A small image deblurring model, trained from scratch.
Model: norm instancenorm, activation silu, widths [48, 96, 192, 192].
Rows from block 3, named by matrix and row number. Each number is 128 + 24 x the weight over its row's rms, rounded and kept within 0 to 255. All counts start at 0. After the name is the row's rms in percent of the matrix's.
# convs1: 3x3 conv (model.mid.0.convs.1.weight, 96x96x3x3), inputs 70-74, a 3x3 kernel for each
convs1.0 093 [172 115 124 148 120 151 122 100 146 128  90 111 177 133 101 129 141 120 134 168 110 103 113 117 125 136 155 151 121 123 162 114 129 109 138 115 132 143 121 114 129 162 168 155 128]
convs1.1 098 [131 130 124 137 104 107 103  98 102 114 165  94 132 135 114 166 162 146  98 104 123 123 156 120 103 144 134  81 134  97 132 118 122 135 109 153 119 111 100 101 162 149 137 163 142]
convs1.2 105 [171 120 162 101 104 129  85 103 135 146 161 156  76 146 151 110 166 133 131 110 173 184 174 144 184 162 101  87 146 111 123 150 130  96 124 176 122 116  99  97 167  65 120 102 111]
convs1.3 097 [129 104 113 157 143 105  95 152  86 109 110 129 134 137 125 134 113 142  88 122 110 126 128  65  81 113 137 151 149 126 137 100  97 148 147 113 144 143 133 129 154 110 165 110 123]
convs1.4 096 [166 101 128 123 126  80 150 116  84 137 111 100 150  96 164 100 157 138 118 156 127  95 140  79 156  70  81 152 142  80 128 117 145 121 182 117 140 123 114 124 125 138 140 110 110]
convs1.5 093 [130 149 122 124 128 137 111 101 220 152 161 124  93 115 128 157 115 153 138 156 124 156 200 135 185 157 139 108  88 106 128 160  98 109 113  98  92 124 127 126 132 118 138 113 126]
convs1.6 095 [170 106 102 109 119 107 162 165  85 108 110 155 137 121 103 160 132 101  89 152  99 125 186 179 166 182 145 179 119 121 128 134 129 134 121  93 126 188 101 131 179 122  92 113  91]
convs1.7 103 [112 167 121 195 129 123 194 148 140 145 117 137 151 118 117  76 119 128 113 146 119 241 173 108  62 116 105 135 139 117 123 119  77 117 128 140 133 120 112 152 152 105 140 111 100]
convs1.8 102 [150 135 142 107 114 133 112 100 153 112 125 146 152 104 133 136 107 102 102 102 152 123 156 142 102 138  94 145 118 138 104 105 124 115 158 140  80 133 123 112  94 128 120 147 136]
convs1.9 096 [124 118 104 134 120 142 108  82 101 146 129 122 159  98 121 150 130 132 144 130 152 138 124  98 143 138 179 130 136  86 148 160 151 120 155 146 102 153  99 135 127  85 153  69 104]
convs1.10 097 [106 129 134  97  76 151 138 104 130 106 139  95 126 112 123 165 126 106 123 184 138 130 122 126 124 101  93 124 107 105 146 165 121 138 133 100 152 147 140 138 146 112 116 106 112]
convs1.11 099 [118 149 134 126  95 142  90 117 182 109 105 143 129 130 125 123 167 147 137 164 177 113 110 130 145 150 118 143 126 124  98 136 115 184 144 147 120 131 115 108 115 127 154 156 147]
convs1.12 105 [131 102 175 123 161  79  92 120 155 122 128 146 128 118  83 130  80 140 113 135 123 101 103 133 108 142 167 132 128 122 114  97 139 135 165 162 104 159 129 120 113 130  91 146 105]
convs1.13 102 [150 144 119 173 123 145 160 103 136 129  87  97 124 213 140  81 126  79 138 150 127 141 121 110  93 119  94 125 116 126 118 127 139 145 148 168 159 164 130 111  64 119 157 121  90]
convs1.14 095 [ 77 102 131 123  64 118 175  74 125  98 121 127 193 159 140 142 119 110 133 114 111 126  78 140 102 151 120 124 111 115  80 168 140 158 136 113 130 120  90 110 154 131 110 125  97]
convs1.15 100 [124 112 115 102 135 134 111  80  94  67 151 140 131 135  72 120  94 119 132 128 135 114 130 106 104 106 204 152 139 118  76 105 142 128 101 142 167 107 131 123 122 132 127 131  95]
convs1.16 100 [ 94 144 124 142 180 115  93 177 111  70 125  98 121 138 110 143 139 163 133 136 134 127 155 120 126 141 135 126 158 130  87 178 136 125 122 113 121 130 112 142 148 170 149 158 110]
convs1.17 104 [169 126 170 133 121 160 190  91 172  84 111 110 151 123 142 115 130 164 138 123 100 158 165  84 176 146 124 131  96 157 136  96 128 130 122 131  95 122 106 144  73 111 117 114 149]
convs1.18 098 [170 120 118 124 122 121 139 215  89 142 147 168 101 120 136 111 135 157 150 130 130 123 144  74 159 170 126 128 140 103 146 114 139 135 120 104 161 165 170 131 102 168 131 145 114]
convs1.19 098 [184  91 151 119  68 121 110 183 153 123 123 148 168 131  91 131 110 105 119 127 101 108  85 147  71 116  78 148 157  99 148 156 103 179 125  99 103  88  98 123 110 143 129 154  81]
convs1.20 100 [166 117 143 188 159 124  87 140 133 136 122 136 103 165 124 111 107 163 144 101 124 170 107 112 183  98 131 126 113 153 122 133  95 135  87 112 124 103 115 129 106 121  72 101 110]
convs1.21 104 [ 60 196 121 124 175 130  86 136 119  82 114 122 138 101 126 143 165 112 145 130  59 106 144 142 139 117 127 176 168 104 116 103 117 162 138 167 108  98 143 120 136 150 106 144 128]
convs1.22 103 [130 131 146 120 137  87 179  95 182 109 167 130 146  90 122 104 140 134 158  88 116 147 116 108 136 131  96 149 150 100 151 125 108  91 129 137 120 123 137  83 139 134 108 105 131]
convs1.23 097 [117 126 112 102  65 133 116 147 134 157 142 161  96 129 163 129 126 141 104 144 134 141 162  95 116 126 107 168 104 103 128 136 121 134 140 142 175 104  72 106 136 104 147 103 109]
convs1.24 100 [120 103 111 124 128 109 127 128 181 129 201 120 114 135 141 154 136  88 119  84 116 114 137 165 106  78 106  98 115 120  94 140 102 116 166 141 101  91 190 127 190  98 159 152 134]
convs1.25 095 [ 96 154  99 144 124 118 141 130  68 140 137 101 131 123 116 116 125 134 109  99 129 133 178 125 111 105  75 106 108  93 147 130 165 147 144  74 122 149 119  97  67 114 155 139 143]
convs1.26 099 [112 134 147 112 137 129 153 157 104 130  91 156 174 156 165 135 114 125 113 148 103  97 107 135 113  66  93 162 152 145 125 141  89 134  96 127 114 128 105 116  99 191 211 133 106]
convs1.27 100 [106 122 119 153 118  93  81 108 134 124 141 165 150  91  99 154 112 101 158 114 106 125  95 111 148 117 109 134  83 123 149 116 176 134 129 121 149 125 113 188 140 121 155 112 129]
convs1.28 100 [139 146 124  91 103 115 119 126 123 143  82 131 110 142 130 135 136 117 144 104 132 165 103 118  99 168 130 130 108 135 134 113 162 148 170 112 107 173  93 126 116 122 136 166 108]
convs1.29 097 [181 162 153 196 131 141 159 147 156 135 112 162 117 166 100 146  94  77 135  79 144 119 117 113 149  72 110 102 149  98 148 134 102 152 139 105 116 122 110 104 147 120 136 145 110]
convs1.30 101 [135 102 120  85 118 115 140 125 138 111 141 151 108 115 115 147 119 110 123 131 113 127 126 149 132 121 150 115 150 143 141 117 140 116 112 178 102 145 154 143 132 130 155 169 150]
convs1.31 100 [136 116 122 149 136 129 130 134 124 121 133 129 156 158 127 154 138 121 133 113 107 108 119  99  97 121 127 101 143 132 126 113 139 176 123 125 157 108 166  92 118 149 159 113 127]
convs1.32 098 [138 100 112  97  97 159  79  56 118 170 161 140 143 106 133 121 164 105 128  98 167 123  91 124 113  94 113  93 119 179  91  97  99 149 137  86  80 147 155 148 104 135 105 109 139]
convs1.33 104 [114 128 186 110 176 140  96 142 102 117 127 118 122 127 135 116 117 114 125 125 100 156 152 149 123  92  87 152 154 160 117 134 176  76  87 104 119 178  72 128 137 145 143  75 129]
convs1.34 099 [133 125 104 146 161 146 138 129  93 123 154 135 129 115 121 133  95 110 130  78 119 149 129 177 164  92 125 138 126  62 100 164 154 129 113 238 145 165 104 116 111 121 103 148 101]
convs1.35 100 [115 143 146 121 114 160 152 131 141 118 136 106 128 129 108  91 174  92  79 161 101 141 102 148 174 127 145 140 103 138 146 148 147 107 139  76 121 156 133 123 146 162 122 112 134]
convs1.36 103 [113 147 134 164 169 146 127 136  83 137 121 126 150 112 122 138 138 152 125 152 156 118 119 127 137 166  95 153 134 118 122 156  87 121 135 117  93 107  98 166 107 169 133 105 157]
convs1.37 102 [135 143 120  98 134 141  58 103 183 113 112 137 115 146 165 130 109  80 101 100 130 169 145 112  74 118 139 134 161 100 139 161  76 128 131 110 129 111  87 151 147  83 134  87 113]
convs1.38 100 [138  87 106 168 104  94 120  93 161  97  97 138 128 200 154 107 124 130 157 143 144 133  64 131 138 157 138 185  92 141 126 141 117 105 135 142  96 137 138  95 148 132 187 116  87]
convs1.39 100 [121 110 112 116 134 126  66 173 143 123 155 117 158 103 152 146 102 151 145 101 155 168 149 127  99 157 139 149 150  92 142 197  86  93  82 172 109 139 117 123 160 145 147 131 165]
convs1.40 100 [113 104 142 124 158 162  86 131 111 188 129 120  80 103 141 104 139 124 120 142 137 150 101 155 113 122 130 128 115 130 123 138 114 126 140 151 145 116 148 132 104 115  91 115 128]
convs1.41 103 [124 121 120 123  77 133 123 114 130 129 123 146 177 173 159 152 142  90 116 107 129 115 130 157 136 134 123 133 141 130 105 144 146 146  99 147 124 154  89 163 146 109 117 143 152]
convs1.42 099 [111 154 142 113 137 127 124 252 186 119 121 140 161 123 126 118 137 155 108 122 155 156 162 124 149 140 116 101 147 109 127 152 156 123 148 116 136 144 114 114 162 137  73 106 138]
convs1.43 098 [114 157 134 155 141  96 130 151  97 116 185 140 102 122  64 133 131 178 150 118 145 141 125 165 120 132 114 137 126 109 118 122 121 119 148 143  84 122 121 160 119 104 118 124 120]
convs1.44 104 [126 135  95 143 108 111 125  76 148 100 121 137 153 146 122  98 149 175 159 103 133 168 111 187 110 134 137 148 159 120 155 130 120 134 109 141 143 189  61 107 110 133 117 167 106]
convs1.45 098 [142 132  80  90  75 102 139 126  95 108 124 150 152 111 120 136 118 114 112 135 137 129 160 120 109 127  94 132 126 171 150 118 136 130 145  93 130 127 116 133 168 146 134 111 108]
convs1.46 105 [118 115 106 138 110 183 109 160  75  90 137  89 122 121 136 123 168 107 113 114 142 127 210 114  90  98 134 170  63  94 126 117 122 122 128 104 119 193  97 138  95 106  87 118 123]
convs1.47 104 [121 102 138 145  99  81 165  35  86 124 142 124  93 176 161 126 100 133 118 141 154 127 139 142 112  95 134 132 151 113 158 126  86 106  70 205 106  75 119  99 126 119 109 178 127]
convs1.48 101 [150 148 149 126 184 154 136 159 105 118 138 188  96 141 112 145 173 122  92 100 153  98 151 180 121 142 156 134 134 107 138 135 161 120 103 131 112 108 143 154 117  90  76 162 154]
convs1.49 104 [145 142 120 119 151  89 127 125 144 151  96  97 104 125 110 143 148 134  89 110  81 142 194 184 116  79  98  99 119 115 149 106 140 131  87 142 202 229 148 150  92 111 121 163  85]
convs1.50 100 [156 115 108 127 133 122 107 133 153 126 101 140 147 162  88 137  86 143 171 165 146 119  92 172 161 150 135 118 147 158 130  95 130 134 124 102 145 206  97 133 162 102 140 114  98]
convs1.51 093 [101 122 155 134 161 153  96 138 114 111  94 122 146 116 152  84 106 142 109 102 163  83 110  79 109 119 112 125 131 121 120 121 124 119 163 155 154 161 104 129 147 159  94 163 121]
convs1.52 101 [130 118 139 122 130 144 103 118 144 158 130 154 126 187 134 124 116 124 137  94 115  86 111 161 110 132 114  82 123 141 126 154 111 130 126 154 136 133 176 116  95 112 110 105  82]
convs1.53 093 [153 133 123  78 161 162  85 113 157 140 103 123  95 166 108 159 140 102 142 120 118 146 127 133 113 119 125 108 104 126 146  79 153 122 125 136 104 102  91 104 113 110  86 140 106]
convs1.54 091 [ 98  68 114  86 109 101  77 130 150 100 124 138 119 162 138 112 118 119 100 120 146 167  71 106  87 173 135 118 108 112 139 115 142 159 118 149 143 139 163 104 107 184 145 141 122]
convs1.55 105 [118 141 105 173 156 122  93 122 171 108 132 120  94 101 119  98 119 146 145 137 134 105 126 117 124 141 131  96 123 119 121 108 152 134 128 115 118 147 142 125 120 122 113 142  92]
convs1.56 099 [150 160 114 164 119  87  99 103  74  74 130  69 152 102 106 145 138 112 161 135 117 115 157 187 158 153  79 130 131 138 103 182 124 158 155 154 144  74 101 116 131 111 139 133 137]
convs1.57 096 [122 184 101 139 125 109 111  83 101 144 114  98 111 163 144 137 102  72 135 151 111  96  82  96 118 160  97 117 106 132 100 124  98 161 153 137 119 101 137 159  76 116 179 207 106]
convs1.58 109 [ 56 129 105 142  77 138 154 111 135 150 141 132 124 136 140 141 127 142 144 100 148 105 160 118 146 144  83 104  87 157 119 146 112 152 127 137 103 164 145 176  92 134 127 118 138]
convs1.59 099 [151 146  94 153 107  71 124 104 140  96 135 144 125 153 137 125 109 132 128 117  91 156 172 164 158 109 130 135 119 104 117 114  89 119 154 162 139 171 137 108 147  70 117 138 149]
convs1.60 104 [101 133 120 131 136 112 116 142 181 123 176 102  98 162 105 123 141 178 117 129 141  96 107 169 152 145 112 131 114 128 136 162 123 142 123 147  99 104 162 105 145  88  98 143 103]
convs1.61 102 [112 126 167 119 147 143 107 157 189  95 120 133 118 112 132 150 125  81 129 144 113  95 162 143 137 128  68 128 104 158 126 103 135 115 118  77  75 133 179  96 154 135 145 178  93]
convs1.62 106 [ 94 143 139 134 162 176 113 184 167 168 186 127  87 118 132 114  98 124 120 195 157 170 112 124 146  68 123  85 102 150 142 138 163 143 126  99 104 138 114 108 112  98 160  98  71]
convs1.63 108 [128 123 199 100 118 235  85 153 184  98 108 120 135 131 123 143 120 136  91 132 133 153  95 141 126 155 160 163 134 122 102 151 143 112 153 140 107 126 115 139 157 118 135 112  63]
convs1.64 100 [134 131 130 143 140 179  99 119 150 160  92 128 156 180 127  86 104 155 157 150 127 115 115 106 122 182 106 123 150 168 144 117 128 120 109 136 119 104 131 144 110 122 132 157 100]
convs1.65 106 [159  96 114 145 138  78 115 101  90 121 119 125 112 207 154 155  97 124 137 140 164 126 127  97 146  99 116 112  94 118 110  86 153 139 103 132 116 115 138 141 104 125 105 146 151]
convs1.66 102 [112 120  93 144 134 128 155  65 112 122 153 135 127 171 172 126  88 146 134 154 126  94 150 134 131 139 143 131 141 133 125 145  85 107 107 137 112  94 124 139  71 123 131 136 113]
convs1.67 100 [115 133 131 111 147 106 123 215 130 127 117 147 106 149 174 170 157 118 157 130 135 103 134 134 137 140 114 127 196 115 154 110 134 163  90 120 125 130 123 148 160 127 108 174 108]
convs1.68 096 [ 96 120 110  92  89 147 166 122 136 157 120 103 135 169 154 137  89 160 130 150  90  89 181 123 114 115  77 163 121  96 115 157 143 159 164 146  90 105 130 118 152 166 149 134 102]
convs1.69 100 [136 103 138 157  92 118  90 113 169 141 132 147 114 142 145 150 146 109 134 152 126 127 123 131 114 128 111 142 119  88 115  87 102 123 102 116 139 111  96 119 140  92 148 121 106]
convs1.70 099 [124  89 125 140 152 132 121 115 118 149 130 124 140 117 152 111 152 136 145 118 144 156 164 173 131 123 127 123 155 125 129 106 141 110  74 167 111 105 145  94  90 110 163 138 135]
convs1.71 104 [179  98 134 111 132 111 121 166 118 104 118 194 100 114 134 126 120 141 135 132 123 105 135 100  77 170  99 147 105 163 106 127 130 128 168  76 135 122 133 156 154 151  84 190 105]
convs1.72 104 [115 122 137  79  60 128  95  25 110  98 149 117 120 141 104 120 128 146 117 128 135 188 149 134  90 134 146 173 102 115 135 134 105 153 111 129 125 174 165 125 138 152  99 139 160]
convs1.73 100 [183 169 108 108 136 193 138 207 101 125 151  96  95 121 137 121 143 151 100 123 139 146 183 105  79 114 181 131 135  89 151  96 158 124 160 131 130 126 167 125 164 121 137 166 111]
convs1.74 102 [ 87  96 114 136 125 119  98  73  93  93 122  98  99 101 111 127  66 141 126 162 190 155 146 120  99  73 126 104 122 137 128 135 133 125 158 143 139 131 157 132 116  83 121 109 137]
convs1.75 101 [114 120 162 137 125 118 141 185 141 135 130 112 138 128  86 144 124 128 136 131 101 127 145 138 121 119 120 119 114 114 137 166 145 116  83  92 137 146 110 136 182  54 153  92 168]
convs1.76 097 [154 173 148  66 171 124 131 135 125 182 131 100 116 150 113 109  80 123 120 187  95 119 135 107 115 136 143 123 123 119 137 105 139 140  94 152  82 147 162 158 123 138 125  96  82]
convs1.77 100 [128 141 145 110  88 158 126  50 117 137 118 116 134 194 153 129  91 159 107 136 108 117 113  93 107 126 124 173  77 114 162 109 130  96  99 135 135 105 103 123  85  86 138 159 119]
convs1.78 100 [142 137 170 117 128 132 111 154 122 136 191 171 153 179 136  89 139 134 103 106 127 166  90  88 125 132 117 140 130 109 135 122 131 154 127 165 105 118 104 206 184 167 106 150 122]
convs1.79 103 [133 132 102 105 130 138 104 135  88  72 136 127 135 116  85 117 111 145 103 157 102 124 117 107  95 132  94 102 132 125 144 117 120  85 151 108  83  84  62 151 133 145 126 154 107]
convs1.80 095 [116 153 147 156 129 143 116 135 143 138 142 145 169 139 112 141 101 140 120  94 113 101 127 122  96 122 134 110 132 164 113 126 145 125 139 112 112 100 132  56 155 119 157 101  74]
convs1.81 096 [144 141 103 110 105 143 128  76 137 131 154 134 149 205 118 123 172 149  98 125 133 185 120 171 109 140 106 193 131 118 110  87 149 157 116 140 118 141 123 136 155 142  99 188 148]
convs1.82 102 [157 129 144 150  81  91 129 146 173 137 175 125 134 143 101 120 149 118 146 115 148 114 126 114  97 102 133 154 111 116 138 120 121 136  99 125 143 129 110 122 124 150 112 141 171]
convs1.83 095 [141 152 137  96  93  96 133 131 134  91 138 114 111 134 134 164 155 176 134 102 128 102 135 119  90 160 146  89 159 128  85 118 129 125 133 180 149 130  92 107  97 161 138  99  76]
convs1.84 096 [142 153 164 152 129 133 135 124  99 137 134 126 122 191 124 143 100 103 167 137 163 140 126  96  80  79 105 119 111 134 129 151  71 159 111 155 155 118 122 123 100 108  94  94 154]
convs1.85 099 [132 125 109 156 129 137 113 120 159 115 121 120 171 144 138 142 131 123 104 159 110 134 139 153 140 109 183 135 110 145 143 105 139 152 117 138 134  72  85  75 106 151 141 136 121]
convs1.86 103 [129 110 151 105 116 105 143 133 125 146 140  84 111  88 107 137 164 155 126 140 126 154  86  79 121 111 137 159 144 153 124  82 171 112 113  90 137 103 138 112 109  99 112 122 112]
convs1.87 100 [ 87 120 121 106  69 125 125 140 112 161 136 148 143 138 107 128 130 128 147  90 110 146 139 115 179 124 134 109 103 128 177 133 121  97 114 158 142 141 134 136 137 105 114 149 145]
convs1.88 096 [131 106 134 141 118  90 158 133 156 128 100 104  80 115 115 129 110 142 132 168 136 121 113 155 141 150 108 147  90 125 110 121 140  72 132  94 144 116 145 124 173 129 126 152 139]
convs1.89 101 [140 171 122  85 117 149 143 163 164 148 204 113 104 158 159 122 123 112 153 116 124 137 134 121 128 105 169 134 104 123  82 129 127 182  85 120 104  94 139 137 135 161 100  59 110]
convs1.90 096 [134 151 104 104 101 124 158 147 112 168 146 163 119  97 161 131 156 127 100 150 111 105 136  99 124 147 124 144 132 150  99 101 128 138 129 155 132 107 138 172 132 137 107 151 133]
convs1.91 110 [148 148 164 156 193 165 100 186 153 126 148 116 155  92 116 139 134 134 115 132 176 119 112 144 142 101  97 154 129 135 141 113 130 119 135 107 151 129 130 110 134 148 156  83 172]
convs1.92 097 [146 155 105 116  95 121 170  90 141 149 203  98 141 126  84 123 162 131 125  94 108 107  82  89 159 118 135  97 123 111  77 115 162 148 128  95 124 103 136 137 152 121  55 108 104]
convs1.93 097 [167 105 152 112 172 122 131 157 129 108 114  89 119 133 122 130  93 110 131 152 156 138 122 142  92 120  94 128 122 109 154 132 164 139 107 149 148  93 155 142 122 122 118 112 104]
convs1.94 095 [130 151 160 155 131 155 148 160 126 122 139 179 121 133  80 148 133  87 138 162  97 132 134 158 105  87 105 141 146 142 133 146 126  91  98 142 148 110 156 130 117 148  98 120 141]
convs1.95 102 [196 150  99 179 164  90 131 198  55 127 125 118 137 162 140 120 107 106 102 103  91 118  91 124 165 127 166  95 140 142 146 130 108 121 129 140 149  71 145 119 154 212 163 173 133]